{"n_mels": 64, "hop_length": 320, "norm_position": "sandwich", "activation": "gelu", "mlp_ratio": 4, "inner_norm": false, "drop_path": 0.1, "mixing": "mixup", "one_sided": true, "decay_fraction": 0.2}
Rows from block 4 of a small multi-label audio tagger, named by matrix and row number. Rows with one number belong to one neuron. Each number is 50 + 12 x the weight over its row's rms, rounded and kept within 0 to 99. All counts start at 0.
After each neuron's rows are labels from the 100 clips, of 14976, where the neuron reaches its highest value: "strongest on" is what is common among them; "lies over" is the class under the peak. Only what is clearly more common there than usual is listed. The data: tunes sung on syllables by a formant synthesiser. In brackets: how many of the 100.
# fc1: MLP up (model.blocks.4.mlp.fc1.weight, 640x160), inputs 0-159
# fc2: MLP down (model.blocks.4.mlp.fc2.weight, 160x640, transposed), outputs 0-159

fc1.292:64 60 47 67 71 53 44 61 42 56 68 50 58 51 54 51 22 62 36 58 40 38 41 44 49 45 45 31 70 34 39 34 50 45 57 38 62 69 62 50 50 50 42 62 32 60 48 49 78 20 67 54 44 73 48 27 52 46 71 52 61 61 57 51 42 42 54 51 67 80 29 48 32 34 45 69 51 45 61 57 53 36 38 71 58 53 48 33 52 60 62 45 48 58 60 60 59 68 53 55 50 52 25 66 54 56 64 53 52 64 55 70 65 48 50 56 35 39 50 34 48 43 50 42 42 52 30 34 43 37 71 69 40 49 40 57 51 51 44 21 45 45 56 49 69 59 50 63 46 38 72 66 56 49 53 42 62 37 47 63
fc2.292:51 52 54 46 52 52 49 15 38 83 34 35 47 43 47 44 66 56 42 60 50 61 45 63 37 43 57 34 42 29 56 51 65 47 63 39 38 45 42 56 52 63 61 58 45 59 42 38 70 31 43 46 42 65 44 30 55 47 55 53 41 49 64 39 48 54 44 32 58 66 61 32 66 62 48 57 18 64 61 65 44 55 46 60 57 43 49 58 66 47 67 62 72 55 46 47 55 52 48 49 27 47 58 62 39 56 57 56 40 48 46 47 63 72 39 49 45 46 68 49 52 29 40 51 45 36 25 40 36 56 36 74 39 59 55 21 65 31 55 25 64 38 30 36 54 55 52 47 50 47 41 34 35 25 70 60 49 48 46 61
strongest on: the note G (87); deep voice (77); first note: G (50); vowel: /u/ (41)
lies over: /u/ (29)

fc1.72:55 51 60 58 51 55 69 42 47 54 42 39 51 62 55 39 37 59 44 56 45 39 47 43 37 41 54 46 39 33 54 43 24 37 30 37 37 48 63 41 65 38 46 31 38 51 56 69 53 65 44 59 50 29 61 69 60 54 49 66 27 40 67 45 63 60 43 50 52 41 53 22 50 48 48 42 58 73 57 25 65 65 53 39 56 71 62 49 34 49 44 47 31 38 27 51 48 53 60 61 59 46 62 51 30 58 68 74 54 31 38 53 41 37 42 70 44 34 60 60 69 45 36 45 30 21 55 64 56 45 57 63 49 61 66 50 76 55 52 47 37 49 36 65 58 38 38 67 43 40 39 50 35 62 54 68 58 65 66 57
fc2.72:33 54 47 28 45 51 55 62 41 40 39 36 65 36 80 51 40 57 55 41 31 29 84 70 69 66 69 59 65 53 43 66 38 50 48 47 56 62 70 45 46 53 60 71 50 35 53 45 55 60 44 36 37 64 34 58 52 52 36 55 36 46 56 54 41 74 53 57 41 58 61 50 43 55 39 55 44 68 64 62 20 60 47 50 65 31 56 45 69 52 58 41 44 43 49 59 46 40 40 72 45 21 58 66 39 62 56 56 42 53 47 55 68 55 49 39 50 65 42 50 60 51 38 45 42 46 46 31 39 57 58 38 29 60 36 57 59 53 42 45 27 55 49 51 50 34 29 69 49 23 63 52 47 29 46 57 36 57 49 36
strongest on: the note E (57); first note: E (29); clipping (25)
lies over: /æ/ (30)

fc1.431:67 42 47 59 58 64 51 47 35 45 49 19 68 32 31 42 52 52 58 66 59 57 36 45 39 61 44 50 59 54 69 65 82 30 42 48 69 59 55 65 46 49 55 58 58 59 54 54 48 60 59 55 54 49 69 44 43 53 54 43 38 37 54 12 55 44 42 61 56 42 26 57 71 56 48 53 59 66 57 39 60 44 51 66 50 36 34 55 44 63 65 42 41 34 75 44 33 46 69 65 40 66 55 49 68 53 50 56 53 31 23 60 55 38 47 42 33 51 57 43 47 68 39 65 65 46 66 53 45 49 38 46 49 44 22 29 41 57 37 43 64 51 34 47 62 58 51 55 37 48 60 70 42 38 59 41 31 62 58 67
fc2.431:20 41 41 36 51 49 46 53 48 58 59 26 34 47 57 44 32 38 23 66 62 60 66 57 55 42 45 56 36 59 55 33 51 50 52 27 43 22 38 39 40 47 48 61 46 35 62 51 40 39 44 34 44 52 32 48 65 33 43 44 64 49 51 72 48 57 36 38 59 48 79 35 50 68 30 53 59 52 60 63 53 67 69 30 31 27 36 74 46 47 65 48 38 63 56 62 41 39 27 50 34 31 44 34 68 53 58 62 52 33 48 28 62 39 60 56 42 45 46 71 53 39 51 53 58 25 36 66 38 45 46 65 61 38 43 53 64 65 33 52 51 64 44 48 56 51 52 45 50 49 53 44 55 50 60 37 50 56 45 46
strongest on: vowel: /æ/ (75); the note C (64); high voice (57)
lies over: /æ/ (75)

fc1.463:63 48 49 47 35 24 41 42 47 45 46 37 43 51 50 59 29 69 48 47 40 58 65 51 58 46 58 42 35 03 57 51 56 38 49 27 46 55 64 38 26 46 41 29 41 39 36 59 59 44 82 46 51 48 49 41 34 22 49 50 41 47 60 40 50 54 45 41 55 39 38 37 65 42 52 40 61 70 52 64 44 63 60 49 31 83 61 46 63 56 22 50 68 67 27 41 57 34 50 56 42 69 41 61 43 60 56 45 34 56 50 31 35 72 39 48 49 46 65 53 63 48 64 32 48 49 38 55 43 57 45 31 47 51 42 49 47 59 56 48 22 47 35 42 54 39 55 64 42 45 48 42 64 49 54 42 52 37 56 44
fc2.463:46 56 45 48 68 42 45 35 51 64 46 82 65 65 55 78 39 54 52 48 63 48 32 42 56 42 51 54 68 50 60 51 26 39 37 47 52 60 59 71 42 44 35 52 15 62 64 47 53 49 37 52 35 39 32 53 52 61 47 62 65 48 64 49 32 51 46 49 45 66 36 72 30 39 43 65 48 53 44 50 30 38 39 50 55 61 42 37 48 59 52 49 53 58 64 52 61 65 38 49 58 14 44 28 77 42 60 30 63 31 26 68 35 38 59 40 44 46 40 71 67 38 36 49 63 52 43 38 50 36 44 58 35 49 52 60 61 51 57 47 32 45 56 38 43 57 46 51 55 59 54 48 49 64 48 62 55 56 52 23
strongest on: the note D (72); child-like voice (63); vowel: /ɑ/ (39); first note: D (38)
lies over: /ɑ/ (38)

fc1.599:50 43 52 61 41 40 38 45 50 62 72 51 41 40 29 44 52 49 49 68 59 27 55 50 66 47 36 49 53 44 74 51 45 54 57 69 67 62 53 46 62 65 47 55 61 40 43 56 34 66 30 55 67 59 39 33 59 44 55 49 50 61 49 68 51 45 21 25 50 41 18 72 36 66 43 58 48 52 51 57 67 39 45 61 42 77 63 66 59 48 84 55 59 49 47 51 24 58 51 47 44 57 39 53 60 49 49 53 49 56 55 55 46 48 59 59 63 52 16 53 29 49 46 49 45 47 31 38 45 64 49 38 36 59 39 35 31 72 64 44 55 42 56 51 43 57 34 40 42 36 77 38 42 57 52 68 34 50 67 43
fc2.599:49 48 31 18 55 43 48 64 42 59 30 50 41 58 60 42 73 76 54 49 46 46 54 75 61 56 41 51 46 50 63 48 54 52 29 31 61 50 53 54 38 36 51 62 45 42 54 51 42 56 40 39 36 50 58 62 44 49 59 52 38 46 54 43 61 21 53 40 55 48 56 50 45 17 48 21 40 42 49 59 52 39 44 35 66 54 24 68 41 59 43 68 55 62 51 80 60 44 64 75 54 42 57 53 40 44 54 56 30 51 64 39 30 47 36 41 46 51 66 56 61 32 28 24 30 29 47 50 55 61 45 42 49 74 53 50 37 38 52 56 54 67 41 42 43 27 50 59 47 56 51 53 46 42 31 42 50 33 51 65
strongest on: vowel: /æ/ (64); high voice (51)
lies over: /æ/ (64); /ɑ/ (30)

fc1.210:53 36 54 57 55 41 58 36 67 27 44 30 62 65 46 39 64 58 72 54 58 60 36 32 50 65 39 49 64 50 55 43 31 40 32 21 48 49 50 34 48 72 54 48 58 56 68 54 31 51 57 55 18 44 49 36 54 55 51 40 36 62 58 60 54 45 48 60 59 33 70 53 54 47 56 46 48 89 60 36 62 59 41 33 30 43 44 48 29 59 39 45 37 48 52 55 55 42 54 63 83 41 42 42 65 52 69 46 71 51 53 58 28 46 46 43 41 35 33 34 53 60 52 54 37 49 58 37 42 39 51 54 40 35 50 64 61 47 54 48 46 66 62 49 45 56 49 58 33 59 53 69 48 52 55 76 66 65 47 73
fc2.210:68 70 39 35 46 36 33 54 41 53 51 40 45 42 40 52 48 47 52 45 45 40 71 39 38 19 71 47 55 44 52 57 46 46 60 32 68 47 63 59 65 47 67 72 64 50 57 51 62 42 52 38 42 20 61 32 61 30 52 69 41 54 55 47 79 47 27 32 48 56 58 48 46 48 56 65 35 69 56 55 33 56 47 39 72 38 59 48 52 34 56 75 35 40 50 52 41 65 30 32 71 41 52 53 62 40 41 46 46 52 76 56 48 45 39 58 30 54 64 55 55 59 39 41 45 35 44 43 45 34 49 39 26 25 47 37 49 63 47 48 43 50 55 53 36 38 52 61 40 35 23 41 39 44 53 53 34 58 63 44
strongest on: the note E (95); first note: E (47); vowel: /u/ (47)
lies over: /u/ (40)

fc1.179:50 49 48 47 27 60 71 58 40 52 51 32 43 45 44 60 57 44 39 39 71 47 36 62 27 49 44 61 56 57 49 40 37 45 59 36 49 78 51 41 60 52 50 51 45 84 43 37 48 47 44 51 52 73 60 46 46 35 46 29 26 52 50 61 34 30 60 69 58 76 55 46 44 43 54 60 41 50 57 34 58 62 38 29 55 62 68 45 57 48 50 67 48 57 69 47 74 42 50 54 26 59 55 51 46 42 65 53 60 47 50 58 55 41 41 60 36 63 49 81 56 33 51 28 52 29 54 39 55 40 50 45 50 71 50 44 39 37 51 32 46 49 58 68 50 73 59 45 55 63 21 39 57 33 62 30 49 41 70 62
fc2.179:51 55 53 42 58 58 39 67 54 36 47 53 57 43 63 35 70 47 44 42 55 49 41 61 41 56 33 20 38 62 40 59 33 69 38 55 47 40 43 59 58 61 42 45 12 46 50 52 43 33 51 60 51 46 42 41 41 49 55 53 72 67 46 34 63 45 23 45 57 54 49 48 54 60 66 28 55 39 44 44 39 39 65 65 53 74 59 50 60 67 55 81 44 53 55 46 71 69 31 57 38 54 61 64 33 45 45 30 55 44 56 58 34 58 55 36 53 64 40 58 49 69 47 54 55 54 23 40 84 35 61 43 34 55 36 60 44 53 62 44 37 52 40 49 39 57 69 69 59 60 43 40 41 69 37 72 46 55 46 47
strongest on: child-like voice (52); vowel: /i/ (50)
lies over: /i/ (49)

fc1.190:66 46 54 54 54 42 55 51 50 65 60 65 40 38 49 42 43 54 72 37 53 56 62 35 60 53 63 55 46 62 58 47 68 03 49 59 55 57 38 52 45 60 37 50 50 48 62 47 63 57 47 29 35 26 61 60 61 39 47 53 51 54 69 68 61 34 39 60 50 54 50 41 49 44 06 49 52 43 55 46 66 59 59 52 54 53 51 36 48 38 43 40 78 48 50 59 41 66 77 43 51 58 65 60 36 30 57 54 38 33 61 54 59 41 46 56 41 47 72 64 87 43 70 43 47 31 51 57 54 74 57 32 45 64 57 57 46 69 49 35 51 44 41 46 51 59 49 71 59 69 47 42 42 36 39 44 38 48 51 50
fc2.190:43 46 57 55 54 45 62 43 53 56 51 41 46 42 60 61 54 54 29 49 45 47 52 54 49 70 66 57 71 35 52 68 51 49 47 39 46 41 19 55 35 77 45 56 55 54 39 30 56 42 38 29 46 47 34 37 41 63 43 49 61 18 29 38 52 64 31 41 52 38 75 29 65 75 60 71 50 35 21 56 66 55 57 31 34 50 40 61 55 43 46 58 54 41 82 53 57 45 56 18 51 60 57 61 51 54 55 39 52 65 79 43 46 61 48 49 52 41 34 49 59 43 60 41 69 34 42 55 61 41 41 37 53 36 54 53 52 60 45 56 36 33 49 68 45 44 54 50 44 56 47 22 46 59 46 38 52 43 49 61
strongest on: the note D (64); the note D# (62); vowel: /æ/ (47); first note: D (25)
lies over: /æ/ (38)

fc1.301:36 39 52 70 65 63 38 50 47 39 43 38 32 42 47 48 38 50 58 64 68 43 50 25 47 46 43 63 46 32 49 56 24 70 48 43 50 52 49 61 39 30 52 42 55 51 62 59 37 55 52 61 34 50 43 38 23 50 58 39 50 36 34 36 43 48 70 56 77 37 56 61 42 58 45 42 55 65 52 31 45 42 48 39 40 60 29 50 74 79 58 53 55 49 58 52 41 45 44 26 52 68 43 40 76 62 60 67 48 54 63 66 58 61 48 44 62 64 36 43 46 54 32 46 78 55 63 51 51 63 44 48 36 47 59 14 51 27 63 43 53 36 50 42 50 61 51 48 69 56 38 60 48 40 49 59 56 40 39 78
fc2.301:60 40 25 52 58 54 54 58 40 60 75 26 54 36 52 50 45 42 40 35 34 53 49 38 39 57 63 56 62 56 41 36 32 41 75 49 33 38 51 33 60 66 54 68 46 56 51 38 38 47 44 49 49 47 67 56 60 46 70 34 26 61 54 45 26 49 65 49 30 45 54 59 69 68 38 74 50 46 45 64 44 49 69 29 49 51 59 47 53 36 50 46 28 31 55 44 66 55 51 64 38 42 56 34 44 40 58 36 64 48 59 63 71 37 39 69 56 68 47 71 62 61 54 70 48 48 48 54 56 36 31 64 44 55 54 60 40 62 52 63 51 38 74 40 32 60 49 44 39 58 28 39 34 62 26 48 36 53 44 54
strongest on: child-like voice (69); first note: E (31)
lies over: /ɑ/ (30)

fc1.518:47 49 60 36 50 28 54 41 65 41 53 42 69 49 49 45 55 53 51 61 40 56 41 44 53 47 66 43 43 41 47 76 47 69 50 58 52 43 72 42 50 47 59 73 52 47 57 70 28 61 48 48 44 27 59 63 42 41 59 49 49 41 46 81 48 51 59 47 70 59 56 36 68 40 49 44 58 48 66 35 59 54 49 41 55 65 27 74 53 66 51 28 76 45 49 33 36 81 48 40 64 51 41 45 49 60 60 53 62 28 58 41 49 56 42 25 65 49 54 54 59 43 53 55 73 50 75 60 52 46 49 63 46 52 51 80 63 36 47 26 54 40 54 53 41 56 46 68 22 52 39 30 47 46 58 70 56 72 50 45
fc2.518:55 43 48 51 68 44 48 61 53 52 46 41 67 56 62 50 40 61 41 44 67 70 73 38 48 52 69 57 65 10 60 65 40 40 45 38 37 39 43 52 62 54 30 35 32 48 34 54 36 50 52 42 24 37 31 58 45 63 47 56 49 50 31 52 71 53 53 50 63 48 56 75 67 58 44 62 47 56 54 64 55 61 50 34 53 53 48 36 40 65 55 66 24 46 43 63 56 70 67 39 49 26 33 63 70 45 46 59 67 33 41 57 63 49 46 53 33 42 65 62 55 47 43 56 80 46 61 61 47 50 52 60 61 48 34 55 56 72 59 37 24 50 57 43 37 44 51 54 33 44 45 48 52 44 36 64 34 70 52 58
strongest on: the note E (100); first note: E (39); pink noise (25)
lies over: /æ/ (32)

fc1.622:61 57 53 35 50 60 65 38 52 57 62 40 56 47 37 49 37 68 50 51 29 59 55 25 59 60 49 32 24 69 27 57 65 55 56 50 37 65 63 53 60 72 51 40 40 63 46 59 40 55 38 51 41 40 33 33 50 60 50 73 36 39 57 61 82 44 72 41 61 44 26 60 36 38 45 52 54 57 49 59 67 63 69 55 48 48 60 45 40 49 65 46 62 49 55 43 49 43 34 39 52 56 42 61 39 36 61 44 36 56 59 47 51 28 69 32 34 20 64 33 46 36 63 56 60 54 65 51 55 77 55 33 39 33 63 48 45 44 35 47 41 34 52 72 62 53 38 38 53 72 64 61 49 53 46 34 49 51 41 51
fc2.622:61 54 40 58 43 58 43 33 43 50 55 30 44 24 70 64 66 45 67 51 62 56 28 35 38 45 47 31 47 50 66 47 59 52 60 40 44 47 36 47 46 59 44 69 39 50 33 41 39 48 58 70 68 25 52 36 54 48 59 50 18 32 58 41 63 34 49 55 54 56 39 38 53 35 18 62 76 44 46 35 53 46 46 31 59 42 44 69 53 39 44 50 59 69 55 55 41 35 38 52 51 52 65 63 32 72 51 23 22 33 67 46 47 43 67 62 45 57 55 50 49 65 63 52 61 61 46 42 53 59 28 47 33 48 47 41 50 46 37 45 53 41 42 65 42 60 58 50 38 53 47 67 54 49 67 39 37 56 28 64
strongest on: the note E (68); child-like voice (52); first note: E (31)
lies over: /ɑ/ (31); /o/ (29)

fc1.425:40 43 51 54 43 38 62 58 80 81 65 29 47 52 71 50 50 33 50 65 38 51 30 81 64 35 48 56 40 55 44 49 44 35 46 64 45 55 53 33 48 37 26 48 47 53 41 62 42 62 41 36 64 71 57 50 45 57 41 67 58 46 55 24 69 60 45 53 47 56 40 53 44 55 39 41 69 63 60 52 35 59 45 45 63 35 40 53 59 47 50 52 61 52 50 48 48 57 26 22 57 66 43 41 50 65 61 34 51 44 38 50 36 59 52 47 48 28 60 59 60 75 37 26 43 38 50 65 62 44 60 66 31 57 31 56 58 52 58 63 63 47 41 52 70 54 61 53 50 72 68 66 47 50 50 71 62 37 64 46
fc2.425:29 72 32 52 58 35 45 54 53 47 67 49 57 49 40 57 41 51 45 49 55 51 44 31 64 53 60 51 47 42 52 60 39 54 37 49 55 59 38 34 55 43 43 63 39 57 51 52 35 31 52 51 40 35 49 55 70 50 66 45 54 44 49 61 36 48 46 59 51 29 73 43 36 43 79 39 53 39 37 59 39 56 37 49 54 38 32 64 46 59 51 43 49 50 43 76 43 35 48 53 44 30 31 51 53 54 58 43 59 76 46 64 45 48 64 51 52 47 33 38 46 54 47 50 47 62 41 31 65 67 42 60 37 65 99 56 19 55 50 48 59 45 52 38 38 59 41 45 47 58 57 20 43 30 58 52 61 48 43 38
strongest on: the note G (79); low voice (60); vowel: /æ/ (37); first note: G (35)
lies over: /ɑ/ (28)

fc1.403:26 24 72 57 38 43 56 41 51 47 46 19 41 54 50 43 55 19 65 62 52 55 55 43 47 42 55 48 40 54 45 36 57 24 78 59 46 59 51 40 42 42 47 50 37 44 45 70 30 53 37 33 62 67 72 40 55 44 63 60 35 61 57 49 59 35 59 30 51 48 68 60 39 61 61 42 53 45 36 54 60 43 52 52 96 52 48 52 69 63 51 42 57 63 48 35 38 61 29 31 45 73 50 46 43 49 60 38 48 45 44 53 48 57 61 44 52 48 72 48 43 67 33 46 47 54 35 51 61 46 63 40 51 58 41 64 54 39 71 37 59 28 52 49 74 34 39 65 54 57 61 49 65 56 39 56 47 63 52 48
fc2.403:43 48 46 49 35 28 55 46 45 50 47 32 50 18 49 65 52 25 40 69 41 43 39 34 62 36 68 64 42 53 47 59 45 44 75 54 45 57 51 46 49 58 49 48 43 45 49 69 46 42 48 60 34 53 42 40 65 44 40 58 58 38 42 35 54 50 53 46 49 55 75 40 38 59 78 57 46 59 29 63 48 41 56 57 31 47 29 48 55 39 38 44 56 50 11 81 49 57 35 50 48 41 32 59 44 36 48 40 56 42 40 51 49 50 40 48 42 35 55 26 38 59 54 24 30 53 39 59 57 64 40 50 29 61 88 58 35 60 45 64 76 55 55 44 46 56 49 46 52 65 44 53 51 68 34 46 59 41 54 47
strongest on: the note G (100); low voice (53)
lies over: /æ/ (32)

fc1.39:62 48 57 73 50 49 45 40 36 42 25 68 55 52 50 57 51 38 57 52 48 57 60 52 49 36 46 46 44 37 45 83 49 52 49 60 59 47 40 35 64 67 43 79 51 54 29 50 47 61 42 47 50 32 67 61 43 61 70 53 22 56 54 53 46 81 59 47 65 53 59 62 67 41 43 43 48 70 35 69 54 67 40 63 43 33 43 52 47 70 44 40 57 51 58 35 48 27 32 16 50 54 42 49 72 43 42 39 49 50 40 35 42 48 42 63 67 56 47 37 43 55 39 51 59 54 52 54 42 47 57 71 30 54 28 73 39 55 57 61 56 56 49 61 37 42 84 42 33 52 49 35 50 53 55 72 50 45 45 37
fc2.39:20 69 39 39 61 59 51 73 35 38 54 51 33 52 55 41 46 49 43 42 41 50 32 45 42 28 62 42 56 41 53 56 33 41 66 72 47 51 48 37 61 58 42 39 60 41 33 53 49 51 54 64 42 56 50 36 45 47 53 56 71 58 45 35 40 50 61 50 31 52 41 34 55 68 48 37 61 57 37 54 38 83 26 51 45 34 44 66 41 46 44 55 66 45 55 48 48 81 55 50 65 50 73 41 54 41 20 39 45 38 46 57 36 45 71 38 57 41 34 74 57 66 54 57 54 61 48 60 52 38 30 48 44 52 54 46 45 35 22 40 37 55 61 40 45 42 52 36 63 50 61 48 42 27 57 59 57 28 50 79
strongest on: vowel: /æ/ (37)
lies over: /æ/ (37); /ɑ/ (30)

fc1.348:58 46 69 49 54 76 55 50 57 53 05 59 52 41 46 43 52 47 50 63 57 54 59 39 29 34 52 63 18 48 46 54 62 42 50 53 61 67 37 49 44 42 30 51 54 73 45 57 59 45 21 47 52 47 58 47 58 83 42 29 46 50 49 52 38 33 45 51 49 70 13 36 42 35 44 51 48 56 40 33 45 41 53 60 60 58 27 54 54 55 46 44 48 64 53 58 65 42 46 56 62 50 50 65 38 48 58 51 55 43 43 39 50 46 59 83 63 48 43 38 48 39 28 50 50 47 44 32 56 61 37 50 72 28 63 62 30 64 59 51 55 56 38 35 53 58 51 43 37 27 40 45 48 53 69 48 34 52 57 64
fc2.348:42 39 65 44 60 65 53 44 59 63 78 50 56 47 43 48 67 48 53 37 54 61 32 25 62 53 28 45 44 65 80 51 62 46 46 44 68 40 55 62 44 47 77 46 45 48 68 58 49 59 66 47 58 36 25 52 49 40 53 62 51 46 61 53 23 71 43 44 41 32 45 36 57 50 30 75 58 53 48 35 63 57 36 56 48 46 48 41 41 32 59 31 38 33 40 53 31 71 33 56 42 55 58 31 68 61 49 63 48 47 38 48 70 58 48 60 59 42 32 18 47 45 58 43 53 44 56 45 41 62 65 44 31 29 62 45 51 37 49 52 51 48 22 58 45 46 50 39 49 64 42 45 61 47 40 38 36 67 31 48
strongest on: vowel: /æ/ (89)
lies over: /æ/ (89)

fc1.424:56 60 44 43 62 47 57 44 58 47 31 45 46 51 49 70 69 39 56 60 39 39 55 49 56 53 60 39 53 60 39 26 62 46 38 41 48 53 66 67 50 52 48 55 44 42 60 61 61 34 32 54 30 42 37 50 31 24 51 49 67 85 53 48 63 37 59 59 43 60 37 18 63 33 22 63 59 62 52 45 60 51 56 71 34 55 29 22 50 22 46 44 52 46 47 65 61 66 40 42 47 46 61 52 34 52 59 49 52 51 45 34 61 39 42 42 20 51 46 53 47 41 67 36 43 57 27 40 55 52 34 68 40 67 52 43 54 49 67 32 46 67 60 45 48 49 71 53 63 61 42 71 57 51 49 68 56 52 59 58
fc2.424:48 69 56 65 51 61 59 37 46 47 63 40 67 53 56 49 35 43 41 41 67 51 56 45 44 47 49 56 47 39 43 45 38 56 68 51 42 38 40 57 59 59 55 50 42 38 45 56 43 69 29 49 39 44 50 76 47 33 38 36 46 56 43 34 80 27 56 52 62 62 56 18 53 35 34 66 57 48 35 65 56 57 50 69 40 48 61 47 64 34 46 55 49 51 47 70 69 64 50 47 42 57 45 56 38 48 64 45 54 55 57 47 41 53 62 63 54 49 64 19 39 78 36 47 43 39 55 28 48 64 65 74 13 55 52 70 56 53 56 55 81 35 84 52 49 49 47 39 41 48 51 54 61 64 55 54 55 38 58 52
strongest on: the note G (100); deep voice (83); first note: G (48); vowel: /ɑ/ (46)
lies over: /ɑ/ (32)

fc1.85:44 69 49 30 54 46 60 69 39 48 42 40 42 52 81 49 57 67 49 54 58 38 41 74 40 28 59 43 57 43 65 48 46 56 33 35 62 61 56 65 41 36 41 53 56 71 55 52 55 51 36 68 40 72 55 42 50 52 40 08 45 41 69 52 58 31 46 42 50 70 68 54 40 48 37 53 39 55 49 40 72 81 42 46 52 65 72 47 28 38 61 78 44 54 63 42 48 47 48 36 43 50 47 46 48 53 60 38 39 30 74 51 42 50 50 51 36 49 48 49 52 49 37 51 65 47 41 52 48 31 44 38 48 64 64 68 44 34 38 45 34 27 42 45 62 52 41 50 44 67 68 40 60 46 53 51 55 27 58 35
fc2.85:44 68 43 43 44 68 39 61 68 64 48 51 22 47 61 48 36 50 54 59 53 50 36 59 60 53 46 45 20 56 46 35 37 60 59 46 36 42 52 57 63 45 35 40 68 38 17 46 58 49 41 38 49 43 43 46 53 56 64 48 69 48 34 54 29 42 48 61 48 32 53 56 61 36 41 34 52 41 42 45 23 45 71 42 47 67 47 65 51 68 36 88 52 74 59 58 65 53 50 51 47 61 57 47 58 49 49 52 36 39 45 33 53 45 52 33 64 44 45 56 56 57 66 54 40 57 63 52 61 40 45 22 36 67 47 51 66 54 61 50 54 67 64 46 47 72 79 52 46 40 68 49 70 52 46 33 43 72 61 30
strongest on: child-like voice (77); vowel: /æ/ (42)
lies over: /æ/ (34)

fc1.173:59 54 40 51 53 41 53 31 66 55 51 63 47 51 54 50 74 56 57 40 60 26 31 44 30 43 70 36 67 39 30 55 83 60 54 58 67 71 50 53 28 44 28 54 45 55 61 55 56 75 43 57 54 52 37 66 57 57 51 42 30 56 51 49 46 61 30 41 66 49 23 87 31 44 36 62 37 63 53 51 51 42 38 56 56 43 56 72 49 52 69 57 58 31 66 36 40 51 63 30 61 38 53 65 42 61 46 54 53 40 36 40 77 59 59 33 56 62 55 54 52 50 57 49 30 55 47 43 40 40 51 34 36 51 47 46 52 63 52 32 37 41 53 50 75 34 62 64 45 42 48 59 54 40 38 38 48 44 42 46
fc2.173:42 42 71 38 48 32 61 41 40 32 29 47 46 55 50 56 54 49 46 05 40 56 48 64 51 50 46 40 47 43 35 44 64 39 57 49 52 52 25 37 33 28 64 48 45 44 32 61 65 50 39 40 61 49 58 57 61 46 51 41 26 56 41 48 64 49 36 36 64 58 49 47 37 58 38 55 71 69 46 62 37 66 36 40 70 42 51 74 38 32 55 61 58 66 60 69 52 53 59 56 42 71 52 49 52 56 42 51 49 42 61 57 50 45 52 44 36 69 69 71 65 37 38 54 49 31 40 50 82 50 35 55 34 53 42 49 37 58 61 52 69 50 44 42 50 21 56 41 35 60 38 28 37 40 56 33 52 43 42 47
strongest on: vowel: /æ/ (38)
lies over: /æ/ (38)

fc1.184:54 48 49 53 68 46 62 59 40 51 46 40 61 54 47 45 45 47 40 33 36 39 67 53 31 87 56 56 40 56 33 69 59 68 68 63 51 35 55 51 67 35 64 39 72 53 56 47 40 30 78 42 51 43 18 60 58 49 46 58 50 50 56 54 57 40 29 41 47 52 48 58 60 44 61 51 52 57 42 61 45 45 47 35 38 45 32 63 78 43 62 63 67 37 61 36 41 44 63 46 49 55 42 44 44 62 59 65 52 63 53 62 25 60 50 69 40 58 62 30 53 72 67 24 77 46 60 44 73 53 61 24 42 49 50 53 42 66 69 52 41 46 74 39 48 48 53 43 62 49 40 47 46 55 41 56 38 37 44 39
fc2.184:57 44 46 45 57 37 54 63 49 52 34 56 41 35 48 74 48 41 43 51 44 57 46 46 49 29 64 53 23 58 46 23 39 47 44 35 39 41 39 65 60 54 34 64 57 41 54 40 60 52 39 55 51 61 55 43 62 39 45 51 55 43 48 33 32 47 55 29 51 41 34 74 59 52 55 44 43 40 46 60 58 62 34 46 57 53 42 54 53 44 37 34 51 59 60 54 57 63 29 36 75 59 69 56 46 43 20 61 43 31 61 55 43 55 49 42 41 56 45 37 39 19 45 25 26 53 64 24 54 45 28 69 51 42 29 49 64 41 50 45 55 48 39 50 52 42 33 71 56 20 31 38 55 26 53 35 47 67 51 40
strongest on: the note D (89); the note C (81); high voice (58); vowel: /e/ (49)
lies over: /e/ (42)